config = dict(
    crop_scale_min=1,
    rotation_deg=10,
    activation='relu',
    growth_rate=24,
    momentum=0.95,
    nesterov=True,
    batch_size=384,
)
Rows from block 24 of a small image classifier, named by matrix and row number. Rows with one number belong to one channel. Each number is 128 + 32 x the weight over its row's rms, rounded and kept within 0 to 255. All counts start at 0. Numbers have three digits each. After the name is the row's rms in percent of the matrix's.
After each channel's rows are labels from the 100 images, of 14848, where the channel reaches its highest value: "top examples" is what is common among them. Only what is clearly more common there than usual is listed. The data: simulated grey scan slices of phantoms with and without marks. In brackets: how many of the 100.
# conv1: bottleneck pointwise conv (model.blocks.26.conv1.weight, 96x248x1x1), inputs 0-123
# conv2: growth 3x3 conv (model.blocks.26.conv2.weight, 24x96x3x3, transposed), outputs 0-23, a 3x3 kernel for each

conv1.48 090:162104136137162091069098146105102109139125114141124123104106140099146118081141068107179131112109126083102129124116087167129082127099083125113143144159164112088187113084054099138138132084111149152131099164136171117120113131089081128132090145111137120074098143150115154141119151102106087105133117111099127176099113215113118111103085112127117115156159113142134146117111103168
conv2.48 118:158088083111115110202164113107158208116134190105124172114162211100103121120095078141123163149131130112142183124151133089107134099102102121138148095083108187129114138130096171130121146108173093115079098131096124117076103128135090150166121106183124096090151105119110135098112151151163111093153115126106101123094130136125162179110191165120156189127104070114111135121121130137127119142147154145145144119119103101106105130106063205215184125115089133135113153108073179124131165142167002077127113133132103153142090144145108116093115127075105129114114105111124118077112094120119139103121144125114132072081061113065071170077146250130129144127122150108102127
top examples: crack in bone (100); chest (76)

conv1.84 103:145078140184131151136126151128200109139100161156174153108131161128095108152113088138138130193135163098077061121123119133144133192100139136110164100135054155098138121054077119096127103098126142145125057083232148107184139105113130160101117159116106165081144145143154147129157108103103133181115171102134084146168116127143090161131131133108094197110093143145134139166145136138
conv2.84 093:165109116157126122155107136094141126144173140171147115139146211084083177088115198146121126123140114136113069151118163114100104146088101114111115129112101159100098131165120147125136147127150128151117158166151159132150147158151104128113122112106166177093208170135084134089099151110115119120135162159123120156096125122081100164202153144208106138184118119113139188093066095100092133222141154189135145224191148124199152115115135067102120079105085098126115130142118105082141092110131148095147119139179088117151084126174110146109125131049110097074173170079125192111143127073083091091096121161120166144072111147106112115117150121073107127073094136095099104
top examples: dark spot (100); side: left half (76)

conv1.4 100:181105128110114112147173158141130105140116134133115127103108107094116175159158113123113104133130142124133113129130120104129092138126096120127141110113106101066069053138141091136169095116095077065178126148118138107125159152117130139157100095122123073126078135142152113176095085120142134149142117144133068131106155057140148071146106096098049151167137098119098094093100125108
conv2.4 096:117108083167157094186150103096108150131154163171158153135155145137148159110117132137137141131145127094086114033083098070124140069135160213106133190090155250180156078135127101122117104117131139102124148112158135116153120161135103140106067080107130134121130121109087116135134145144144151160128142143107132101107127119067102111122095070085079121122132170130140125113109093138140104222147150236128128255197192123156147110133132088136143080138155071132137117157155129124107139139145151132151132061099130110119101087104058092121086139175078137180122110152110151150127123128085103086122146121118169137159143163153137126143130105127141127114128146125156165
top examples: side: left half (83); dark spot (56); bright spot (44)

conv1.71 093:126137147040083113138168109107108128089114145099122149078123082156110152139160134173140136151167102108122124142124103050132099130161133121125124108073102090157073108128134145128131129135120149115144065095124174195160148172148149128169133110183152091158145111106116044120184144076137145090109101130115158102135132106155101088147107072123068125145147167145115146138156179094
conv2.71 108:052087145197148137158126127091118203149123141144139130171167218121091154107096117105120083108130131152142137129128152128123114152140151131119107144143132144121153142110090096127121142147130143117124141100105153101142112102102119148145131174167136121132142096092146138107249241242006089076084088118109105140138102162147106166079087175101161165094113121116117123115109122117148122125108115144125128111114108156069094196095131209115129159113090193138097160118129177175102206129143159101107116134143102126136105113137102088086150129152151093125122109110115140116157122127098054059127143129140139132103097089140140143139188185144136121133131100154160124
top examples: crack in bone (100); side: left half (72); chest (59)

conv1.6 105:136128103109152060149159108098129099142095098165095152037163136098154111110162105109114124126170122147147067118133130120124133072106135081106091080053111117130078147160109151136120140139076109145133160182134135130119143108139166147118148141144139118126184118133142129170115158146119136101118168119115191111088149096170165139176131169154151078147113087125137108141128132153
conv2.6 095:066088116164158115129155124094065104116117105170165137196175212179119136125142101094118096116144134132132145138098107129129125136160147162093096175113141200148124140203176109146126107112128191111145146079130149119115139135098119135094067115118118093095096123103145130157163143166119108158099121135098106075134153118092135137080074082083100138096125176127153134118163127123170140255181121219143129176124159163123134116135152107134143120099113120128147139111177184182153125113134156124094109089095142114132147122133065081098147175191112176172072138140091136142102085124083110136097145198109136140157166132114105105128085097117141150115139140133178156
top examples: side: left half (72); dark spot (62); limb (55); finding: crack in bone (38)

conv1.21 100:141129097147123158118125178087114130124113117091136088125095123077183146155121120111120155021087192138122126109122128102155130128097133124158162061169177134093119027090146065163138108074152150176104136128119102149129095093135105142128137130082144229141076170124111086127163158111121094103128148126138124163097085125120126103105137096090090104119081119101086162106095125126
conv2.21 098:076060107169188124194166117111093165113136144133117159134151151079121121085106122144068130151094174150071149133119137125144181133137140110107102138096073171096098157141127172123105136093132123110093106132099154158114085139080061115139061099161108114141128118105092113125192203128146087129148118120109110076141172148104157166068166082089154095108165109117099129105125130082111144165135081150107103131137132118107115167151105231177147096126103096130103116116110206121099195141108048072106179131112168165137169159137063156103056162079051136097103124128121111149160085087073106099097129151092132123123065139134088119122140164116104114110101104108106122
top examples: crack in bone (100); chest (55)

conv1.50 087:077122134156078120160108109126114152084156100126110112154099081096090090146086120037107146083164135050098131081137107120130083090115129107142106129151114059067072150091186142162098102162098131099121124096204086160089116116109130132093139112116096194157136164130117126149089173128143146129119129093155130138104115153053083177115095146133061132114113083099132104110112086163
conv2.50 117:060127137144161152159121111095146211097125159113130171121177195104089153138081118119117163110131152151139166089143116093119132093108136081109118126137146174139165139110131115122136123105124116127123109118112139113094078105110121148143142185235127148128109104095131107079186206232087087029107128185117093120134108133145157172087136137090135151065071068125124093114099083102103111136172148109137123097138124119088102148126143182180189127130112160150102118123097186148090138142169098076065172129106133133106118123135130114109110130135093112112111098100123139090135130104091090080114163102104108081057066119094118200132184214123111133117116123122121106
top examples: crack in bone (100); chest (55)

conv1.17 109:113130154142100105131161172132146073173071059187157115173161121095137104095090158190147156074095104176134057154049135094119126158190127119129121080082149169111121127127116099084125145167075120183135171107101130095089120128087122125129176104122134122052081123128130208166109110113142130121123143112116148055123130078117180148108107125084115090085102111126145139069134144094
conv2.17 105:134114148099095126136120146142119172130107124110106128124118151147130089140081055144145185143111111127132168180154156156153139139092104081104140058139122086152137155156170132113175157104176138176116139140134136119102138130132099107186156173211184138094185148086176154097117084087188128158109137117130144175123127127183138124140152161144134164146112077146140151121141124114090102130148162087111128047092095117116078109132085173142171156158154163159137105091073122134147100114147124124131140200164153135145100106155229215158163156118103076111178092092188127111138153133175159153158103152105096085070077120087124183105184230127124160107140150100110120
top examples: crack in bone (100); chest (94)

conv1.83 105:118160142141145130100098146109142085107143092124109085153103111115135093147163169191143109063105142061147128167149103132111163134135156104139139151093086068077176144140099096144109119156125145136134117076159120123102164162084136131163125120060154144118103150109124103112081125101114217093130158158124104137110117116169103138103120135107109090140150143133160116056139099161
conv2.83 093:120112132110109152115171162174135118148134124157173118126141162144111119147141158158130074133153108106169101192171113189162129195199140076128119063100115087095087049097101093147088117129053104111162147123168156127153140123129160120112140077068137158142109138135144167159161118127114154098129118100124121108137111146133145190132083081150123096182132111134126165118122157112116132102090102062091081109116076173071147175113131182098099205162141225119112225120132143227140173147152185150127115101111110098097094117118109121091135153125142131099152158169104146169114151151156115192126102131153097128187166120182177090120142082088133100121146097118142113
top examples: crack in bone (100); side: left half (100); belly (74)

conv1.46 095:148112125128158148155116111147122085099082078169113116098135149195086151130090077187115114127083175109110119163131118136149094148153109140166132116120101113055113102131125133137132116141126129142129129163142159185118125135087149115107104090104153144015102092165159090128130162119136115158103098114141104149104116136125071034125110113160118135144191150111134199185136188092
conv2.46 095:120113112165106142194125168093101101131136117124109111174216190114110143092111152121096090123124122145130159151106109132107109149114099128096062104120057155092028213168165220097141252164164130135099103123085115091099126159147124103101114080104099086121151148160152192146111108120146122135157116164113103111121129140106107173134125123126153152144162135133102096131122118139125104167133116161146111217212120076123138084136152084136131081079091052090103059103136182111145146136153136129091078134193107136183072124211106119127111131129111093105131150172091112125091081148101151151116114143116131138122125147123121111127161103151143115103154136119122128
top examples: dark spot (99); side: right half (88); limb (57)

conv1.10 114:107095096113147121111098131135095115191177116111163116110097126090104148168212142138125109122159105138132080134166166150087173125123118105183159103088133143077090124121150165152105164085102123167141122142125125092165114144125127106081109081156112202166133131101158156120124117130092062136168148121116155148097119141058232100143147095117093108113132087172208162084148128167
conv2.10 118:102115132118144151165125095127120189153100177185100149130131217133112171138060065136118218125118142120126152110121105095096092114069093151155165100111127137141144110108106113094109083112151137156103116139115122097117101114103146134189180107161122148135138122149079101089111095082095090118136132113147126183152122155164144160138140226146091213148147226118100127090095132079099077094101184123122163115122108109119169116088122128092132128117110088123137076074098117170178107137120102101156168158091145148123139134099107154133096139121115144111141118126137147104141107126213152070172108120165096091083029072124102077116189208150143131142130101132127098
top examples: crack in bone (100); side: right half (89); belly (62)

conv1.82 095:109123111166181086094129076165153101196095145119118135202108101111135143104100124063119095123150114144119132176170123067092120137188099150140096171109106110174105144180166148101122124190109120137121155069096174158108142189138153165097092130161185137168121127143092117106129180174093164095116108103155129099152129131156062108130122112153147081123148080195081165175150147139
conv2.82 096:174132098124112111185138102148109040155127064124106083126117119121125154119118127142138216160110175169157218140166093109150115113142099135107137113118144124106136151161195157159167169152144193164231125116197156165241122150111165183150143144115126160194110128149185166147145120112143129108149116170104090098113098141115085166107142196083093166151172218194164198171165167167166166102109088147111083146137108099116130111114125054102118126116120136121147116102133152119158129120135146115106120100132099108142102112130133122089158142105113133108162156160144103142135146201149145122139144131110119115162118104133115107145120078151160156143154169159157176
top examples: ring (100)

conv1.90 095:092149111125198126082135099136136128164135124145115151183120166084190098133089161099126128145119113134120145129072117139123143143107107177096117080136200169136166133121098119110116134130133137103112106126102098108111096126152127095152112144102153136059089135132137161148113141140129056144135138159107112240162134084062130130126121145159157089117079139141086172097091138181
conv2.90 120:172105114095098129174121116103132197094117169101106151148176218104108114126078078096108138090139105080111169104134105107119110109098074107135149106113116166155148137109094150140132105122136135129102156145131147135104100109104118132150155120198138100126124086113166132068122128138161103091097152084117117157118133125155149150127143140114086173107097132107154139132155107122124089133135110110114099101086067133104127110107069202215189128093081129141115154106061152126137153140138063063088059120119089141153086131156085103126109103097124128095123116104149136106126124113133113107176137091142109054079040094070080188087207255132097126104087129100120143
top examples: crack in bone (100); chest (96)

conv1.57 093:076067128070177087118143177141102090119109124111113162087074094141062142108160126084106119141111081112132075086120084111143109124179108161121091129079082023138110111144144158092110115127105129071110073125171124088125093171102112109144072090154140132130148147133182104140138165140119148102086149150128107097119163115190086128135127122130156177113143154091121121120108118114
conv2.57 101:086094118119101150138084128073163152100122113108150135127163215096078187158053158093147136113137155131177182102130112113121123146102111098105119150149137141128130160145146097118143129157153134108145100149149136113156109114109131167123151149182109135137153108105151140087169227238047121044070089163131116112156065160169136172109120157093146152075062074126105103107085090119152113118135125110151144119156125068077087107107116162192141158123129205141110145131134174138105145132196111094070115122150120111104139111113134087078164111136152116099120140125131159092160154111121086124141143086132109092112085104114120190132194227126109105110128106143160121
top examples: crack in bone (100)

conv1.89 093:093099165172128138131108217118095097151112101133142124127147169082071146127168120105105110111107086117123174131114128141175124131073152137169100150154097139114123079117177135124173096105083170145182114103088038111135142145136104142107077107149123125161148138136113129208094192104147101145124168070120086140135171165096240104167145158119104101170135119115201128114136135118
conv2.89 091:188134118126119127190125105122082103125094129119091111134127120126103139156111112116109192145089145197161196148127131126115151159103138130134184128131169105140165181164191155120160158121132184177214128105163126177246136148123169177169177122104125179179102133154160139178129110140129121119144119175085084126119122172138129177099160188116103121123154167167138193184159186165147175102132122147165122130126111106122147133112125078109130099100097116112116075088092151115164117124157144119140132133120123132134097123098117126070132141075076086026197150168144137153169166184155126085153128110135098065138102094140122091126111106109090153107097165168135186
top examples: ring (100)

conv1.72 103:094129158095164092110156122152120142140131100174145129143131110081081132094139100198176121094137135128126148168169139120106093124205133116144114119123133108155218181159089128148139111170158105135141117119132102108136184176129144174177058139203096090167082090142137070091120090098165152101150135166122132143155143149221139127113144159136111123155145103195115122136162165144
conv2.72 091:195127136197148117196136098147105166137140135202164144132122163139118127144132066083085106116184104121161156112096126137087098163143131126167132140162123119131094069094135121095122120123165158096099163090152116157141092117164156141115163105070183126100130114117121128132119186124112119107118115097120161201129131144140124127146096161189144177214162199120133132115141114142158112176138156085146115082142101219077139208099148200090111206182101188125120183089095190128121172173133171103113141070119124087099146121102139136152120113171122117137118129143119112123106072124114136103135128121143142085134154102108133149052175211119107061124130110125156171
top examples: crack in bone (100); side: left half (71); chest (62)

conv1.33 094:183109109080181136084083160130140097140109110090111120114114074126094169155111123148142124118143146113124162133167107140116072100191143172092135143133066060075113168114166107131115109111103129137140141114078112167131114102139137202123131126147177158134100129067135097083105123107133181132138078111143109121132137146156070113135077160119135112127120175052109103084119152132
conv2.33 095:097099122175133157156135136113181207120150156110147160120173178137111177121101135089140133121162164142156137098106093115085109134084105119119092130132135156137139075049079088105081094100094133108132132135132127090125110110085123142101154139181106092103119099105135108103190255234050118037089136155104118137103093121112107163127084133100125163088115154118112130104072118112116117136123084128130105131145118139068092158106140177147128171122141190128126199151135166154091166144171169098085097087118097092128106101128126088064120140113143152083112114092096121065129148103105080073165127106153123126090131102128140174124192191158163139123142124142156127
top examples: crack in bone (100); side: left half (72); chest (67)

conv1.18 109:087114121107156120127127125242145117151073120164135106153117110125099134094112125114139126118121128100104115080138151098105096154131177132094131139116165061106106157123143096109146147074084120108104082146108144103170127200149160083060125170128055114152161132180135074086079150147133195149077190116140170039129120153066131118205157158130174065109107160142193134108097182134
conv2.18 107:160128131149123139158127147134122131162126133149119111151147163111092127151116158075128111086115112106142107142165123133158128146145115154120219170115242183129230190164182144129161161172166143146125112115116087111132137138144120162129121143152144085098167086126152079108127140111112123123131149154143145098106119075061126112097105111089124132060085116067074129061089122085118129215181153182158142208181154117136147106101131090101119107146137122143135096096136113103160114118148106132110110137119078157121063130140130110098159124102131115109076037107103060073092065078079113128108101120114107105127126124128113120115104101158165151178161166205187146
top examples: dark spot (100); side: left half (100)

conv1.88 097:143062074219145101098097148137136089147114115091120093131163125128091150111125114108218097084111146102122143103112141136164103108162139100116087132120090122082142107123124122131119132146135101076179155135140053130096134114169127083095102120103138190159135150109154153147130153158103154104136160090096131160099132138101128212087119094126153118156122148160091117114106141135
conv2.88 101:110154125129147111114161097148118170140113139124092121113111124138109135131106117160090150135120130122106146075124166090135148085135152132086122156104141214118141103110142118109149107066139160146121169138120147148115066120092087118126115121164133148114132123104139118106116103132135139135114119129131151139110142145101167132082137144106151122135147104126127093141144109118113092145122138128087095101124116114150124131139116136136091068178107083176088115124090138099104110092120119096104255157100249154098248159111086101125127133147090135104129125161145126132134114080092093114100114107089115109119092192110097180104168200210176192244157174217172179
top examples: side: left half (99); limb (55); bright spot (47)

conv1.53 112:084153050091132131219148098111092123131127166133151098199064135052163135130084151103114136131123109152147176141082080128115135118166132190083095166109142135091121162133111133100180134078153094138149185096135096085111153130106131170183123157137156164100134096118127127113134112106144155120097095119145113143105145123180117074148107154116178106123143119116128119135118107111
conv2.53 111:196109143127073127111105136129116058143114074164203143133078031161139117154169157126167190093096123130108151147120115147117114122142176135145117100140121078143136117119164112120131145139139173156127144169101143153123184186183145167174127158101193111105160102102176104102096159100084153143149202147179170125187135082167118087159137169124100123144145176136149111143139124115156153101143153090134159108127162133159132108135124065091075162092120156078101220142154049071085138155143173162167100118165099096129121120145180151124164106095169125124150087102170063112198107126164181121114114103109152116155168133131157102113090082128160130139150141149176161
top examples: ring (100); chest (74)

conv1.73 113:179070128128148149129136120113079101147166103080137088076119140112121126146092118089055141123136143082136130130151113105125105127104112090166195161116117151148069135104128203138114176177128108149176108134110126128160094112199120123085115134087083144119148133170140169161137140105095135141168153071120150127156143089105146132111157132121141083161145111148109126086175108151
conv2.73 101:073104109087144122113133102108098158115131155134116131113126160109121195164112115155070176142129159129105127105098143070087138090090150139143128114120129166139167096107133108110119090124185134112099103110126095120171086165167150142148166182144130180152139127132131089101137144141107075150162148129124123151123164156098159131119154136146117121185154146139106079141078109119081088145084165150095133114120121119156142104092102092060065094125139071131167076071120123126131133164105091151174239168128216139132255164113096154141102156138097149112136098112136142117124146095132124091137132143164144147128088136151109128138153200203175193209161156180172172
top examples: crack in bone (100); side: right half (87); belly (64)

conv1.54 097:109103190132086084113065174111154130116132130134112133158098096097095159148117113121097153067096146160152166099144120108134117153113146150108099124106140097054073120142205118137145097154113151071148111115139109086123148167115135111118143125138112169136165125183118203127130191069120154185107152070133103101121131128169032127078113104115096106100114136053111114097106107109
conv2.54 110:122106143129146155170111110102169178098155183113168212122196213091101146126074117139114136139094155112138193105151130093090102115100104099110138138133128179124140128137131126127124138134150102108109103139115103085073107143132127141078168176178116138138160143122102109087144201162117107037112112202170164162143134184123168187107157135109201168088072073100085092102083100127106119120179152116173134121177114085108114138138133204219160165164126178142105123104111180103083141145203056090108158125113128132103116105125153140130125146117101087074115115143118144126119125133121115110119135075119099094113083117118117198134154199105121116085130112116135107
top examples: crack in bone (100)

conv1.49 093:156102180135054103202103086201109113127116138128120120127069114139077129111144070162174120155142080095145152134120148111144068155093156072130132109137036132129105200141135113173125139125113136138113081047092125132115145123104131115140140115107157115149132139136139075098091151100108215135133110137135142122118115127121111174201100128141140109111164123098132124101156113150
conv2.49 102:072104160235158153179114131084107204149096118158096093136135183140100145136118104097090127105134133132143143124119139135134117145154179136118078130139119113108121146145122138156133125129128126109127148140129141111105113108088146130117154161168137120136102118132169135133255252232039099056117095126114121126176132109168115146128098163097133160113121115151120136106097130101129127165142136144140105131146100167077105176153164193163105174106067186119071218120103160193117173124143145103101141135127113123126086102140105087112136126137151119121114107114124122132106100107090082065088142130113120079106085096111130175097163202117113108140149117167170112
top examples: crack in bone (100); side: left half (69); chest (65)

conv1.86 104:207121094125114166087174163096088106172130104110124136134098147120208132161157127115112118078104127104147093085157178084098137097147146134113133117086101138128140126095063171132150117180098118104135103132095154071118134125101164141134128113174136077097110127100159165161159147138066103077145153100166188123130144174101145192147127125141145152112103165158200129166119124149
conv2.86 077:142133130110126157118086137112159124124153105114135122101084090135123145184153109092162199110096168128084162090145166098146124115125148113115149105106159133119155126085106072084077070086095117118097114105117113109124174159130113163153160219215132122152157112088164117146135147161155118136099120147172189137154151105096125114104087170101088161117127181132080114087083091117131162092120144062073128045099138108131142098136161083110147159119132160096119144114136085127195103134141135143123165161168145133134162115121125126093169139085130141080130126153153124166127098111123094098136132133125104122148163111127121113117101083187188159210201192230216203
top examples: side: left half (96); chest (83); bright spot (77)

conv1.9 103:091089100103088131083120080112151101149129193115086147144107107111144171129128117075124113097121137122110097126198134137120139101147120151171133197092088103102116117120090164168174094078125131064138039105205138077120106125139104112114098126160131111094149100100109132183114135073117117141126123107147159107133152129083125058125150135094199126117154126160104160223114149087
conv2.9 098:106121117159128144147104107096113143087090119096081095080111141086108156158154210082144164088147144126131151130119096103105104104128143048085029073134059061130083121078128130110157148123155135133122131153159152146167119098055120105109111098140108103150129125167155154169136153163131127108153152149151086081120094083114116080126144151114119175125131195164165154157136132163133134113107094144118118146144153129131143112157146113142120171108110173116107176117130141126120102065069109089076091063168092067136135112151064079055119128056177196097123125127136139115179182158119099065180163100180144119089121136083117141076129126176167109168160146168161155
top examples: ring (87)

conv1.0 093:130098128130137115134115117140115122079103113059106133204141115098132142132183073160146143166150098131118109164159094158099126147116108093152161156087083094152115124141103087172100103109155127140132094113200142097160122134113114094132131111160132087070187150135125091156104159112126220138098122112135112119114099064134083115127166122074129065115078116131073174116155142115
conv2.0 090:106106106215143163151126124084111173126131188121096134143151225144114167157145155081091087117154099151100092078084102071094093105140099113125115134152151122129208143139110122131107116160138119097128131100163112095153128143111113122120074098120120108145114123116132170170170157198061081078125127112104122121105148161144124118098115139087147124114189156128130132133118106137130121132085076165133105162141113195107136184137090136121081178133086201160091228174120183185112134130113145098103135099144148109130139102138048055040124138143165168142115124136123144141133111142037052057142170119150172112136124148126124158096156169128153132096144130087139133
top examples: crack in bone (100); side: left half (71); chest (62)

conv1.85 110:133156107143134108111148218148100104117096073132098161149131109094071140179116113116114125082127118142137100149151141168097176093183137126110124077127152071069118074157063146158131146198116121214136089139120085104078118122199119077158195107161165124158140093080108238136151112118119113155090191128126153117184129101071109192105129085071118132136122086140077159173090145131
conv2.85 086:122123126118140141083086131179119153134143148093088148144115051118165070128131107148122150136161145089089096199210167168138126182154156091127114077150118084133099159126117146121146081117117117126110095118132117101138103052099100049113152186233150099120178168131172140092142137169151130163164153125145141148154119109147083123115151128085107155134133143105170165114160170101135133133120174117089113109117133091073129140113168165106141115176202076119136083067135133127141100087088114133136155203133115144150146155187188202193083114130070082050161126110140119107120112098130092150094084101070096125103161166147126105146133069162135172147147135122137110
top examples: ring (72); side: left half (70)

conv1.13 093:127102178182077128113108120111141112070092121176058083152142167144199119116152115181147116090122167127151086127128099136090129146090128120168092157160206042122161087159078125145139120132081164069191124162121113115093164156139157069116041120119150180081146074199159107111121145097085108135164093135155083157098102109082107182076113129110125128129121051181093130186117115113
conv2.13 101:151103095173136109210158131054121136064134169075119149200176184108125103111107103152133087158138118147115148144087141135098151153102133155113127131124131195161147156154122194118156179149152104134126093116176117119206117136130102164166109194193114123159124110168128165153147145176138100106171107105110109119111101115109112117077114102108172131084126074103100127121117103123143112168145134159156110160160136149051120194106094184161129111102098145126132151121145255160132178126151058112132130142107147159113089137111066075095092162133096153123131127137121162127118118156085144100069142110057096120125158143120137135118101153069066078071099100078107123
top examples: crack in bone (81); chest (58)